{
  "encoder_arch": "densenet",
  "model": "model that answers yes/no questions on an image's attributes",
  "dataset": "rendered solids tumbling over patterned floors",
  "train_examples": 97500,
  "image_size": 64,
  "crop_scale_min": 1,
  "horizontal_flip": false,
  "questions_per_image": 8,
  "encoder_norm": "groupnorm",
  "encoder_activation": "relu",
  "encoder_weight_standardization": false,
  "encoder_depths": [8, 8, 8],
  "encoder_kernel_size": 3,
  "encoder_stem": "deep",
  "encoder_growth_rate": 24,
  "fusion": "cross_attention",
  "fusion_encoder_width": 128,
  "fusion_encoder_layers": 6,
  "fusion_encoder_norm": "layernorm",
  "fusion_encoder_norm_position": "pre",
  "fusion_encoder_activation": "squared_relu",
  "fusion_encoder_mlp_ratio": 4,
  "fusion_encoder_head_dim": 48,
  "fusion_encoder_fused_qkv": true,
  "fusion_encoder_bias": "all",
  "fusion_encoder_qk_norm": false,
  "fusion_encoder_layer_scale_init": 0.1,
  "fusion_encoder_parallel_block": false,
  "fusion_encoder_dropout": 0.05,
  "fusion_encoder_inner_norm": false,
  "fusion_encoder_moe": "expert_choice",
  "fusion_encoder_num_experts": 8,
  "fusion_encoder_moe_every": 2,
  "fusion_encoder_expert_mlp_ratio": 1,
  "fusion_encoder_experts_per_token": 1,
  "fusion_encoder_shared_expert": false,
  "fusion_encoder_positions": "learned",
  "fusion_encoder_cross_attention_every": 2,
  "residual_init": "zero_last",
  "optimizer": "soap",
  "beta2": 0.99,
  "learning_rate": 0.0025,
  "beta1": 0.95,
  "shampoo_beta": 0.99,
  "eps": 1e-08,
  "precondition_frequency": 32,
  "max_precond_dim": 1024,
  "one_sided": true,
  "adamw_lr_other_params": 0.00093,
  "max_grad_norm": 0.5,
  "max_steps": 4100,
  "batch_size": 128,
  "epochs": 5.4,
  "lr_schedule": "step",
  "warmup_steps": 820,
  "weight_decay": 0.1,
  "adamw_weight_decay_other_params": 0
}
Rows from block 20 of the image encoder of a small model that answers yes/no questions on an image's attributes, named by matrix and row number. Rows with one number belong to one channel. Each number is 200 + 20 x the weight over its row's rms, rounded and kept within 0 to 999. All counts start at 0.
Before each channel's rows are labels from the 100 images, of 14976, where the channel reaches its highest value: "strongest on" is what is common among them. Only what is clearly more common there than usual is listed. The data: rendered solids tumbling over patterned floors.
# conv1: bottleneck pointwise conv (encoder.blocks.22.conv1.weight, 96x256x1x1), inputs 0-255
# conv2: growth 3x3 conv (encoder.blocks.22.conv2.weight, 24x96x3x3, transposed), outputs 0-23, a 3x3 kernel for each

strongest on: count: one; white object; its colour: white
conv1.79,228,142,216,188,200,212,224,211,202,215,233,205,230,223,179,204,196,184,158,191,190,187,181,223,183,228,205,200,190,212,219,219,189,157,170,209,209,208,220,180,185,216,236,204,187,180,205,207,194,160,205,205,221,211,202,229,198,214,210,202,193,162,194,195,182,192,189,192,199,176,194,188,169,238,161,208,178,193,198,231,191,181,202,229,203,221,217,200,195,186,182,201,166,185,225,223,187,188,193,181,165,195,209,198,222,197,175,183,186,182,190,187,201,197,195,205,206,205,172,210,197,199,231,201,183,201,201,190,210,217,231,182,212,227,210,208,184,227,186,208,183,204,168,189,211,244,189,236,194,236,199,163,182,188,197,216,202,177,226,174,200,201,189,170,243,198,193,200,177,241,176,211,185,218,189,235,170,225,199,177,167,249,178,187,169,216,224,182,237,210,225,168,246,218,180,176,196,175,176,184,243,190,190,191,204,201,179,200,173,176,165,187,212,211,173,199,220,195,188,183,191,190,215,194,175,173,182,211,201,186,197,205,250,206,194,178,195,190,208,177,177,173,176,203,187,203,187,231,223,211,185,206,216,179,184,245
conv2.79,198,212,177,195,145,168,199,190,197,206,206,210,186,184,167,194,156,188,226,234,202,167,189,179,182,146,126,182,191,157,196,204,204,180,187,206,241,233,199,203,198,229,210,182,242,192,210,220,201,177,196,217,196,175,228,196,197,193,214,210,197,192,207,192,185,229,210,199,218,202,212,211,216,227,191,183,193,191,183,184,182,176,191,159,205,207,173,198,202,211,185,191,171,218,179,197,206,183,192,190,171,176,190,195,195,174,188,166,192,230,198,200,206,194,185,140,186,189,175,167,178,216,194,200,206,195,189,196,220,168,191,204,191,180,210,200,167,215,200,220,218,197,197,209,203,200,194,190,185,168,178,185,185,203,163,180,162,212,220,178,207,224,214,185,203,192,202,213,182,184,207,193,152,156,197,226,198,198,239,219,219,179,210,214,184,182,194,170,182,214,170,197,195,197,176,199,190,158,176,168,199,184,181,197,217,206,195,210,217,189,187,197,166,178,185,171

strongest on: count: one; purple object; its colour: purple; its colour: orange
conv1.33,221,186,192,233,200,221,197,212,231,219,197,200,188,208,214,202,210,201,184,201,200,248,219,242,201,180,189,161,201,208,208,202,253,246,200,163,196,219,203,198,218,225,165,198,225,238,194,163,210,191,210,186,183,197,189,191,193,199,195,212,251,235,212,185,188,187,186,219,218,183,193,192,203,226,222,213,172,242,225,198,181,262,211,228,194,184,197,187,248,206,230,196,202,229,211,228,209,185,177,223,214,225,203,210,206,211,205,187,219,186,222,224,201,199,195,207,216,230,193,193,188,198,198,240,219,204,187,179,226,215,181,186,189,201,175,210,186,135,182,194,190,168,213,198,192,194,190,213,198,239,189,217,215,174,244,191,208,197,191,197,186,210,235,211,199,216,248,209,206,209,178,219,196,224,214,202,213,233,222,228,179,216,208,212,198,238,186,218,244,222,197,215,191,220,198,206,193,171,201,185,215,194,250,242,212,222,196,210,198,198,210,240,206,205,208,180,205,170,173,208,218,211,197,210,202,187,199,213,183,178,183,204,235,212,177,206,210,190,197,195,203,231,215,195,228,182,220,236,200,198,213,234,205,196,195,211
conv2.33,201,214,203,199,196,214,225,233,223,175,179,172,205,191,194,245,228,209,178,231,211,181,214,189,202,215,188,234,188,184,192,185,174,187,181,136,193,198,180,236,229,193,179,193,202,196,220,176,203,203,183,177,217,154,216,220,210,196,205,198,181,220,210,221,177,174,201,188,181,194,214,201,184,196,195,173,225,198,170,169,175,204,215,226,207,175,203,205,202,218,251,219,214,209,185,182,199,204,175,240,258,240,210,201,216,211,194,190,171,148,161,200,230,200,236,272,251,198,200,216,194,212,210,189,225,219,194,214,200,213,213,212,185,203,209,161,193,190,175,201,192,206,230,218,196,177,193,196,185,180,188,172,187,230,239,200,210,197,196,168,175,176,177,238,201,185,195,164,188,176,181,210,196,223,212,206,230,191,188,199,186,208,192,202,188,193,193,206,200,220,219,198,205,208,170,179,176,181,201,211,197,217,187,204,205,214,195,188,197,186,199,207,214,195,204,205

strongest on: red object; its colour: red
conv1.71,173,168,229,183,195,190,204,160,180,216,210,162,197,206,256,201,216,196,179,220,184,218,199,192,211,208,206,247,191,225,186,151,190,234,201,203,197,188,191,226,189,195,190,231,179,202,240,207,186,228,247,217,237,208,180,171,209,203,182,194,188,181,191,166,173,192,175,213,196,210,230,204,187,204,198,223,223,182,196,245,227,199,240,204,194,201,189,161,176,188,172,201,198,241,179,158,203,230,170,172,182,175,238,194,246,218,182,217,213,162,192,194,182,198,217,203,194,228,191,189,205,181,200,201,216,236,167,186,223,221,214,175,277,195,221,205,190,171,197,192,198,210,218,193,241,192,188,184,200,171,207,190,174,193,201,166,201,157,201,160,193,195,196,192,182,217,210,174,208,201,207,193,199,172,187,183,210,188,180,199,196,191,202,198,190,189,195,201,207,198,161,200,192,175,186,198,201,180,210,208,196,172,170,234,189,178,186,207,194,197,220,203,183,199,211,182,194,209,209,201,219,201,173,196,203,210,180,173,177,182,197,208,229,196,188,189,231,206,208,171,203,212,187,210,188,193,199,176,204,160,184,188,200,222,185,184
conv2.71,184,154,183,191,181,189,165,164,188,192,166,180,165,198,151,142,139,192,166,199,181,155,226,165,148,202,184,226,202,201,187,206,197,195,198,202,218,239,184,183,195,242,193,199,210,224,198,216,203,190,204,190,204,205,233,208,258,223,215,233,213,196,192,200,215,224,198,215,206,193,208,211,198,177,183,194,196,228,216,227,192,174,206,192,204,191,210,230,221,190,216,195,168,174,192,209,188,215,200,209,202,217,176,227,230,169,189,197,185,191,171,199,178,168,248,191,194,174,204,199,204,172,203,218,219,220,193,187,229,201,209,216,192,189,188,204,211,223,227,192,231,203,180,183,218,206,197,224,196,206,201,193,197,188,196,204,165,187,177,178,196,209,212,197,172,191,196,163,178,199,205,182,184,208,215,210,197,200,195,168,221,215,227,234,211,213,205,198,193,172,182,159,198,202,176,201,189,199,213,211,180,208,183,187,247,169,190,199,187,209,221,198,216,202,211,227

strongest on: count: one
conv1.64,183,186,190,197,185,200,205,197,172,172,191,195,204,203,195,184,196,209,214,193,223,211,185,220,184,199,174,196,186,211,214,202,180,183,189,215,193,182,219,170,178,187,189,193,220,209,176,174,205,199,186,171,196,179,172,150,181,167,201,217,221,204,204,186,215,185,197,161,177,172,217,163,207,185,226,201,186,195,210,200,236,204,195,181,165,190,187,190,205,234,211,215,222,182,220,187,202,200,177,188,194,229,203,233,189,192,185,203,195,183,194,180,213,201,216,215,207,190,203,225,185,196,201,185,203,167,191,216,208,197,218,237,186,195,216,182,189,182,200,194,199,192,208,194,199,194,204,173,203,208,185,200,234,186,198,204,198,227,199,175,198,225,196,149,176,186,188,192,233,204,200,224,195,174,235,176,174,193,225,175,230,189,201,158,191,174,188,244,211,197,209,180,194,186,190,209,203,196,216,196,205,213,180,187,216,159,198,203,202,214,175,173,155,210,239,190,236,230,257,235,259,193,211,196,215,181,206,182,216,213,186,218,175,212,268,227,233,249,219,199,215,187,220,193,167,208,191,202,163,179,212,225,263,218,174,188
conv2.64,203,207,172,172,189,183,180,182,170,157,150,180,185,170,197,194,198,195,189,215,195,174,196,201,184,219,219,250,193,189,178,162,185,193,204,163,223,204,162,161,193,204,220,222,179,238,255,175,178,241,217,162,200,225,176,223,241,182,204,196,204,190,192,187,185,214,204,201,186,198,161,182,205,248,202,188,207,198,204,201,180,212,238,203,194,176,198,190,168,192,191,195,281,208,190,211,202,213,180,183,200,196,201,219,218,185,187,211,190,166,184,176,193,198,191,215,202,221,179,198,189,198,199,180,206,195,206,193,183,211,202,220,198,194,211,200,236,203,189,187,214,185,209,225,201,194,193,211,219,197,201,185,197,211,194,199,211,203,204,202,203,194,231,222,230,208,201,182,206,193,188,221,176,189,213,198,217,196,177,187,214,213,182,205,203,158,201,204,186,237,165,163,170,185,207,220,209,236,192,198,155,239,168,188,220,192,213,227,196,218,220,230,222,184,191,181

strongest on: green object; light from behind the camera
conv1.58,216,203,222,227,178,204,238,200,227,253,185,193,197,230,210,169,233,191,198,197,193,188,220,239,162,200,232,220,186,194,210,189,188,193,188,202,244,191,197,178,222,228,220,185,241,184,207,220,217,169,219,210,178,185,208,194,196,217,188,197,179,177,184,214,220,190,201,234,208,201,200,194,194,204,197,207,179,231,200,256,194,190,229,200,180,233,244,245,220,212,227,215,215,213,210,191,204,232,247,223,212,211,192,206,208,200,198,220,215,241,199,203,212,217,200,194,189,199,203,210,189,211,252,208,189,193,192,218,256,234,204,230,216,187,211,214,187,230,192,212,197,208,222,194,239,214,206,209,233,232,210,212,186,161,187,214,251,239,237,225,205,203,203,185,221,181,177,214,188,170,223,191,201,192,163,205,169,186,184,177,174,158,187,180,197,170,189,183,178,195,213,201,185,196,175,183,202,204,195,205,173,222,177,196,188,191,197,222,191,184,183,195,195,197,156,196,181,230,200,173,186,192,208,208,186,215,207,190,198,218,192,200,168,176,177,163,202,209,209,194,197,193,184,208,210,181,193,231,207,206,185,170,186,207,227,188
conv2.58,182,200,190,209,142,221,212,223,206,190,138,213,187,164,166,187,145,181,165,176,168,164,215,148,182,205,182,223,190,172,215,189,181,196,209,204,212,220,204,205,169,242,202,186,200,204,197,193,196,188,187,188,206,185,197,184,201,181,221,201,191,176,176,214,219,219,191,202,204,202,225,198,180,193,199,180,199,214,184,193,193,191,187,194,195,176,195,190,189,192,204,192,172,187,182,198,171,180,222,257,263,262,198,217,215,205,197,194,205,260,195,178,165,209,200,218,226,200,212,173,196,232,187,190,187,185,184,162,191,216,216,169,174,179,197,207,202,222,191,234,200,195,198,174,192,215,201,188,207,188,181,177,173,208,206,199,188,207,211,199,220,201,188,194,178,211,233,182,193,219,208,192,171,201,197,225,207,180,208,182,226,185,204,186,178,183,186,180,169,188,182,205,200,169,168,207,205,205,216,178,200,199,180,196,251,235,202,177,200,195,205,196,209,199,205,211

strongest on: count: one; light from the left
conv1.77,222,202,201,193,210,188,194,212,235,205,200,203,193,178,221,171,180,177,162,186,208,193,221,197,202,171,193,198,170,201,209,201,183,167,176,157,207,199,206,213,215,220,196,238,199,219,205,202,208,178,224,180,209,184,180,206,172,209,200,186,174,162,213,182,166,205,189,239,193,207,195,191,158,185,179,189,195,191,201,209,180,188,209,200,206,190,158,204,180,198,186,193,186,202,185,228,175,218,181,212,200,175,226,183,236,196,196,195,189,197,207,227,194,178,187,209,191,214,197,189,191,213,183,146,229,186,185,203,198,198,188,192,217,190,219,213,202,205,203,210,166,177,165,208,218,211,177,172,209,202,172,179,167,193,192,181,169,174,194,178,202,250,218,190,198,185,186,218,237,179,207,146,224,241,219,250,173,239,242,215,195,205,181,168,228,202,195,205,182,188,244,182,242,231,197,181,201,211,186,226,182,213,199,165,158,184,162,185,164,234,195,197,199,206,223,224,187,191,173,176,238,190,196,233,201,184,181,232,226,195,193,227,192,188,182,200,189,182,200,205,206,188,209,211,185,190,227,213,194,221,180,202,240,188,189,208
conv2.77,179,178,191,181,179,169,152,204,188,216,202,192,173,194,173,197,202,239,143,188,171,159,206,207,196,196,198,186,213,206,188,226,214,176,206,195,223,208,200,177,191,234,233,234,215,183,208,207,169,185,182,197,193,134,197,211,229,206,208,201,169,167,179,189,183,218,161,167,179,192,206,192,190,195,184,184,212,186,190,212,178,199,207,178,210,213,227,210,205,231,216,198,216,196,215,201,148,180,162,215,195,216,208,228,203,188,188,227,230,174,192,215,189,190,214,200,198,198,186,204,206,183,222,213,220,236,199,192,186,219,202,191,218,220,213,209,182,190,196,216,187,197,203,192,198,176,176,186,206,202,190,207,214,213,194,199,200,181,180,201,200,194,174,144,144,147,181,172,165,198,181,185,165,189,204,188,202,226,228,234,167,201,203,183,181,207,203,209,206,207,179,186,227,200,188,226,185,161,179,237,191,184,208,208,189,186,227,190,185,174,185,195,201,183,168,191

strongest on: count: one; blue object; its colour: blue
conv1.8,216,192,210,185,231,197,197,229,223,165,196,198,217,174,199,209,196,186,154,227,227,232,192,181,216,172,164,198,217,219,184,211,274,187,227,174,195,195,200,237,205,207,186,209,194,232,199,190,202,182,207,211,219,194,194,230,193,214,173,183,208,231,227,202,202,201,187,221,217,207,191,208,204,222,179,191,201,223,239,184,185,242,171,245,218,183,210,190,209,181,166,188,220,217,223,217,199,190,180,200,238,194,213,198,214,199,206,210,211,193,170,183,177,200,222,205,194,215,206,210,216,198,169,200,213,185,185,199,214,182,205,192,192,227,199,213,235,190,191,204,199,191,201,201,207,201,183,192,145,191,173,211,205,164,228,209,218,220,189,208,214,208,201,224,222,227,196,200,209,181,191,173,198,202,194,223,159,210,205,187,168,209,213,209,253,189,200,209,203,201,244,220,232,215,208,204,180,201,194,226,206,201,228,154,171,213,204,197,238,227,209,214,209,183,214,198,172,225,168,201,187,201,236,197,198,223,181,173,206,222,220,175,210,183,156,202,178,194,270,211,192,190,174,195,227,187,225,222,204,216,192,234,218,221,204,175
conv2.8,215,242,235,219,197,211,197,217,211,211,205,175,214,209,200,234,239,210,180,197,181,181,216,195,207,204,201,193,217,208,187,210,199,178,183,206,211,215,235,211,198,220,173,200,221,206,197,200,206,167,182,228,200,135,184,191,193,219,209,223,203,204,201,211,203,189,178,192,199,202,222,228,162,190,166,211,194,166,186,206,193,221,224,192,206,207,203,193,201,211,235,218,183,205,195,182,192,193,181,210,145,204,190,197,208,208,197,190,205,126,170,247,218,176,238,214,195,199,201,207,210,199,236,214,248,243,234,223,193,210,209,198,214,203,215,195,185,197,167,193,187,186,229,234,185,169,202,177,173,193,186,188,198,203,203,210,203,188,171,174,176,185,202,184,169,182,174,184,157,195,212,211,191,223,199,166,201,212,185,219,207,201,179,171,204,201,202,249,232,202,186,202,221,196,195,195,176,157,195,221,179,163,224,184,175,221,184,212,186,166,181,188,181,188,195,191

strongest on: green object; count: one; its colour: green
conv1.31,184,206,216,216,225,175,212,226,218,186,217,166,157,195,214,225,206,223,192,260,219,192,225,213,210,190,193,190,200,204,218,178,193,183,200,223,270,175,210,184,199,196,223,193,218,199,235,217,192,194,198,198,188,211,237,202,223,220,210,248,223,193,217,213,205,214,189,236,212,181,215,221,192,184,189,224,216,172,186,216,219,205,149,187,209,183,232,210,225,216,229,226,212,210,167,202,212,221,223,178,196,220,194,200,224,219,191,219,174,189,222,196,196,207,213,204,208,228,204,180,196,197,214,192,161,195,226,192,229,195,177,190,175,203,204,206,212,217,223,173,199,200,190,203,213,234,217,190,201,216,229,197,212,220,204,206,238,205,188,240,239,215,179,238,191,187,238,205,209,222,179,207,242,226,207,176,218,207,194,228,227,207,203,202,218,229,195,192,183,237,184,194,197,212,229,208,244,216,193,205,247,222,211,217,245,220,181,186,211,224,211,222,217,205,196,165,185,201,195,196,189,205,212,209,210,237,181,185,191,217,228,224,194,155,204,209,217,211,179,180,204,211,225,197,222,225,207,192,214,189,197,199,233,218,226,175
conv2.31,205,189,176,206,176,214,185,220,219,219,189,184,214,232,211,183,191,204,195,189,207,198,199,199,214,214,213,204,255,241,208,198,203,187,178,198,202,216,178,197,207,193,223,210,229,184,203,205,186,233,188,171,218,196,191,161,216,200,196,215,193,187,196,230,210,227,195,197,244,213,210,221,189,198,196,180,186,188,198,173,169,179,171,187,187,187,192,204,193,189,210,188,184,218,200,247,194,209,197,243,259,244,212,260,198,231,219,189,203,228,171,179,169,169,212,199,226,194,194,192,191,164,180,198,168,177,152,167,175,180,190,162,219,209,228,216,201,230,188,227,199,181,184,154,214,176,205,214,202,231,189,170,200,231,229,214,192,201,218,198,196,215,216,201,179,211,199,194,234,214,207,186,196,182,168,228,197,185,207,173,201,188,201,205,214,191,168,180,192,166,192,204,218,209,211,196,228,231,164,196,180,204,181,192,219,177,178,208,224,195,209,210,210,197,165,177

strongest on: red object; its colour: red
conv1.38,176,211,182,190,175,175,212,230,213,205,194,180,152,223,223,220,212,198,194,224,196,189,179,223,193,188,224,196,165,175,196,196,208,199,199,183,192,201,203,174,194,219,188,208,212,209,269,183,204,169,203,212,220,207,183,194,185,174,175,214,180,178,162,206,189,182,174,200,201,180,212,192,172,180,212,212,218,163,171,242,194,184,215,207,173,184,237,194,190,184,217,221,225,186,169,183,197,201,218,236,170,184,202,181,226,218,196,182,212,204,188,185,208,158,204,169,188,220,181,191,166,209,225,196,232,184,190,201,211,200,168,206,243,164,222,187,202,165,215,200,204,226,201,197,226,165,225,208,186,207,184,203,196,211,209,204,203,172,226,195,200,183,200,175,195,169,221,174,179,220,209,209,192,179,176,181,208,186,197,178,214,211,186,170,218,170,183,180,209,209,197,224,183,169,253,185,217,231,223,189,185,200,167,222,206,197,222,201,226,176,198,181,190,204,226,168,157,190,212,180,183,211,158,199,206,196,182,185,181,208,225,199,221,197,189,172,182,165,188,157,205,196,204,196,176,177,222,198,200,204,174,156,164,185,210,180
conv2.38,189,175,167,199,181,186,154,170,195,221,191,193,186,187,171,174,192,226,171,173,167,176,209,169,192,222,214,220,201,209,210,216,196,185,217,188,195,220,183,190,206,210,197,196,191,193,207,216,195,208,194,185,231,179,223,207,233,199,214,224,219,185,189,203,199,219,164,180,190,214,195,204,190,201,217,200,226,235,234,202,187,203,219,229,225,202,233,216,234,199,210,186,186,187,195,212,169,189,205,189,243,267,183,217,208,195,199,181,198,250,185,197,175,167,226,203,226,192,205,202,171,216,206,233,253,244,192,197,196,222,210,213,201,203,189,249,217,235,256,208,211,215,201,188,218,195,195,213,187,202,204,202,195,209,194,215,202,190,183,228,233,213,195,178,157,193,209,181,209,215,216,203,185,179,208,224,210,233,239,204,213,240,194,175,190,200,203,229,190,207,187,205,194,190,187,206,187,198,218,168,178,212,185,190,235,194,193,186,193,205,224,215,224,218,223,250

strongest on: count: four; light from behind the scene; teal object
conv1.56,203,167,200,217,193,195,183,216,186,166,223,196,193,229,211,169,196,237,190,172,193,196,172,226,202,194,176,155,208,189,205,193,182,208,207,222,174,173,198,205,216,219,222,189,192,213,186,208,197,193,213,188,209,174,194,209,138,179,202,187,232,215,195,201,175,199,166,235,194,205,233,211,205,173,180,223,203,198,209,172,220,188,213,200,168,188,182,158,190,180,182,188,183,191,191,208,213,200,196,189,192,188,194,218,203,205,192,176,205,204,183,194,206,164,215,180,211,189,185,199,196,211,190,181,188,194,213,206,189,199,222,200,211,181,182,218,215,183,185,199,214,195,184,208,186,204,199,194,208,200,194,213,197,184,211,199,194,214,224,175,200,139,173,187,191,194,194,221,174,180,214,228,182,200,210,205,223,187,197,174,176,205,213,211,197,157,200,172,214,181,178,221,190,200,205,195,230,169,172,186,212,165,174,241,175,223,156,244,197,207,203,202,215,214,177,182,161,145,208,227,181,189,150,236,204,196,203,178,170,198,176,172,187,205,167,147,219,198,166,135,186,170,198,189,229,211,209,198,223,191,240,179,188,168,185,213
conv2.56,178,206,174,177,213,176,180,226,197,221,225,214,203,213,202,205,200,172,220,164,197,233,179,217,213,175,195,186,203,197,229,204,186,200,191,208,190,164,170,203,220,183,236,198,205,164,169,199,185,194,198,212,185,249,209,197,202,203,191,201,214,221,233,213,178,208,205,202,202,206,203,197,199,221,197,201,222,220,206,229,195,211,176,206,199,214,200,204,234,231,190,223,172,172,202,180,184,209,191,216,229,195,212,233,232,202,242,208,177,210,183,212,224,188,210,225,207,183,219,178,224,233,229,203,193,241,166,177,200,173,196,183,196,206,152,195,226,187,207,209,209,208,203,197,202,211,188,166,191,162,156,200,142,215,202,209,248,230,239,251,221,220,194,187,165,204,195,169,228,241,199,184,216,200,189,210,210,181,228,165,196,191,205,238,174,192,216,193,194,175,217,196,168,205,179,189,183,201,179,185,216,199,178,213,198,184,231,204,188,201,233,195,218,213,202,200

strongest on: red object; its colour: red
conv1.54,195,170,222,183,232,216,223,200,208,191,176,178,159,177,206,198,202,183,202,184,225,206,187,166,209,204,204,209,182,248,208,205,183,206,205,223,211,210,190,154,213,229,214,180,174,171,173,199,194,219,236,217,216,245,188,210,226,183,193,194,225,200,261,163,217,197,231,173,220,210,188,217,198,207,188,181,170,206,218,194,244,193,231,188,230,175,205,215,214,192,204,152,209,196,222,145,217,203,210,187,225,178,191,197,188,192,197,199,220,180,195,204,214,192,205,185,207,213,172,219,205,175,189,189,202,221,189,233,184,194,262,220,222,211,217,199,212,215,209,232,190,187,195,191,212,179,219,231,195,199,197,188,223,166,224,210,210,217,197,198,209,182,201,172,229,216,191,219,185,211,193,185,213,202,190,217,184,212,176,188,212,162,149,172,204,213,211,215,177,172,203,190,198,163,193,212,193,243,209,179,212,192,195,196,161,191,181,234,207,222,178,214,184,193,207,161,172,189,189,179,193,189,217,211,238,190,180,170,157,216,194,234,198,186,176,220,187,164,211,199,197,198,208,200,215,179,187,224,209,200,184,180,178,217,197,193
conv2.54,204,245,184,193,182,231,189,166,191,178,183,195,220,185,206,216,202,185,163,186,185,151,194,169,187,196,224,219,226,179,192,200,178,177,193,173,227,243,240,186,202,260,224,175,235,211,223,206,219,193,210,177,191,168,214,200,190,199,206,219,189,184,200,199,218,191,202,189,179,186,194,183,165,192,189,183,191,182,196,198,180,201,222,228,201,188,160,228,204,184,212,231,171,199,209,173,186,189,213,178,156,191,170,198,202,173,195,179,175,143,168,182,238,207,200,178,189,187,197,185,201,201,214,199,224,235,219,182,218,216,205,197,198,178,199,199,190,231,200,211,214,204,223,216,203,188,202,202,169,201,173,182,193,191,208,212,210,210,194,217,210,204,191,179,188,179,172,179,167,168,186,204,190,206,187,186,187,179,176,178,198,205,188,188,211,159,168,205,196,168,171,190,208,159,187,215,202,165,210,200,194,209,217,199,140,230,211,181,199,203,191,168,180,214,213,199

strongest on: count: four; pink object
conv1.7,242,178,201,222,172,193,235,180,206,212,189,208,176,167,157,190,205,193,209,222,217,194,192,179,166,196,189,197,182,175,181,174,180,191,226,213,164,209,217,226,189,160,200,202,204,209,232,176,196,210,206,182,191,201,208,139,178,199,201,192,200,188,177,182,201,208,169,182,189,204,213,206,205,180,216,171,203,192,161,174,205,196,223,193,185,173,187,214,198,197,182,207,207,146,196,229,231,201,187,228,209,194,144,183,170,208,181,178,179,201,172,181,191,213,212,215,203,177,198,201,228,202,199,198,179,167,228,178,199,182,159,190,193,215,161,228,206,182,195,175,200,202,177,194,160,210,183,186,175,232,222,229,194,153,187,198,208,187,184,185,211,202,206,188,201,234,235,221,190,221,200,186,222,219,224,215,195,184,212,195,202,215,208,202,213,229,224,229,199,217,202,194,199,223,200,198,223,193,211,201,204,187,251,188,156,182,225,236,193,177,184,171,207,209,182,217,199,218,189,223,208,180,219,230,187,181,186,214,223,220,221,187,224,203,221,182,231,190,214,193,182,228,203,230,234,195,236,236,227,215,221,207,193,218,207,212
conv2.7,184,205,225,232,180,185,231,202,175,200,190,198,222,203,180,232,227,214,200,203,214,192,196,214,183,200,210,234,232,223,214,198,189,227,241,174,183,198,180,209,253,221,224,252,221,179,203,225,197,182,187,187,202,196,210,199,211,214,201,179,169,142,184,231,192,183,205,171,214,218,201,224,174,229,193,176,219,202,193,210,182,180,205,210,208,195,209,205,200,194,205,185,199,197,238,196,201,203,165,192,214,228,205,233,187,179,159,187,174,196,203,181,188,203,212,219,214,213,179,214,225,177,215,175,183,207,211,209,180,215,195,216,173,191,224,214,222,190,208,200,217,194,171,201,205,193,190,211,227,201,204,203,195,188,143,152,174,152,178,188,167,165,201,193,231,161,181,207,186,177,166,207,186,207,196,188,222,190,237,234,190,226,217,189,206,217,189,193,198,241,189,180,226,213,170,186,212,184,214,216,168,215,185,183,187,185,178,172,175,206,174,190,211,177,200,208

strongest on: count: four; brown object
conv1.46,194,212,190,192,207,125,206,174,212,177,200,204,184,215,213,215,219,227,204,168,164,232,172,189,190,146,230,204,209,158,177,180,182,183,217,200,193,221,185,166,198,206,197,204,216,202,190,188,188,178,180,201,169,188,170,186,195,177,171,227,180,181,190,206,181,189,208,193,194,224,178,193,181,209,220,229,184,165,168,189,170,186,203,194,199,177,133,184,188,209,171,173,182,209,231,201,204,184,180,173,174,206,206,202,193,162,196,183,162,182,200,199,232,180,212,205,214,203,175,185,194,201,186,225,169,226,178,231,191,199,202,192,195,188,189,206,166,179,208,197,177,162,192,204,168,174,192,193,203,202,195,212,178,195,236,144,223,198,198,184,183,195,233,198,194,178,200,172,206,233,181,193,197,210,218,194,241,197,223,198,174,202,194,222,192,224,210,185,211,195,197,252,208,177,217,196,229,213,186,200,198,205,174,201,232,240,182,218,225,181,225,190,226,204,169,153,192,198,193,213,183,193,199,191,192,199,180,196,181,198,219,205,205,209,213,207,199,198,215,174,194,248,214,201,199,189,184,156,185,197,191,197,182,211,206,216
conv2.46,192,219,170,200,174,171,180,209,207,201,176,220,204,210,206,205,186,236,173,221,229,175,222,194,180,210,197,198,206,214,178,224,237,166,177,205,187,206,184,186,206,173,203,220,197,199,213,196,181,207,194,165,210,219,197,180,186,219,235,219,227,249,195,229,213,196,217,231,210,224,210,200,203,184,228,189,187,219,222,165,215,197,177,206,196,177,190,224,206,233,220,191,183,176,191,209,175,182,193,182,249,211,170,236,177,216,206,192,203,220,214,210,206,225,204,213,208,202,226,216,204,219,230,188,212,240,200,198,198,190,190,170,183,207,186,176,183,192,209,211,214,189,197,214,219,165,203,185,186,198,168,165,210,207,231,207,186,205,224,192,194,214,182,196,165,225,222,212,195,215,204,205,222,200,202,215,201,137,179,163,231,170,185,245,189,189,204,185,188,159,161,177,189,183,188,202,206,223,188,153,220,177,190,201,231,189,208,220,226,238,203,191,215,211,217,243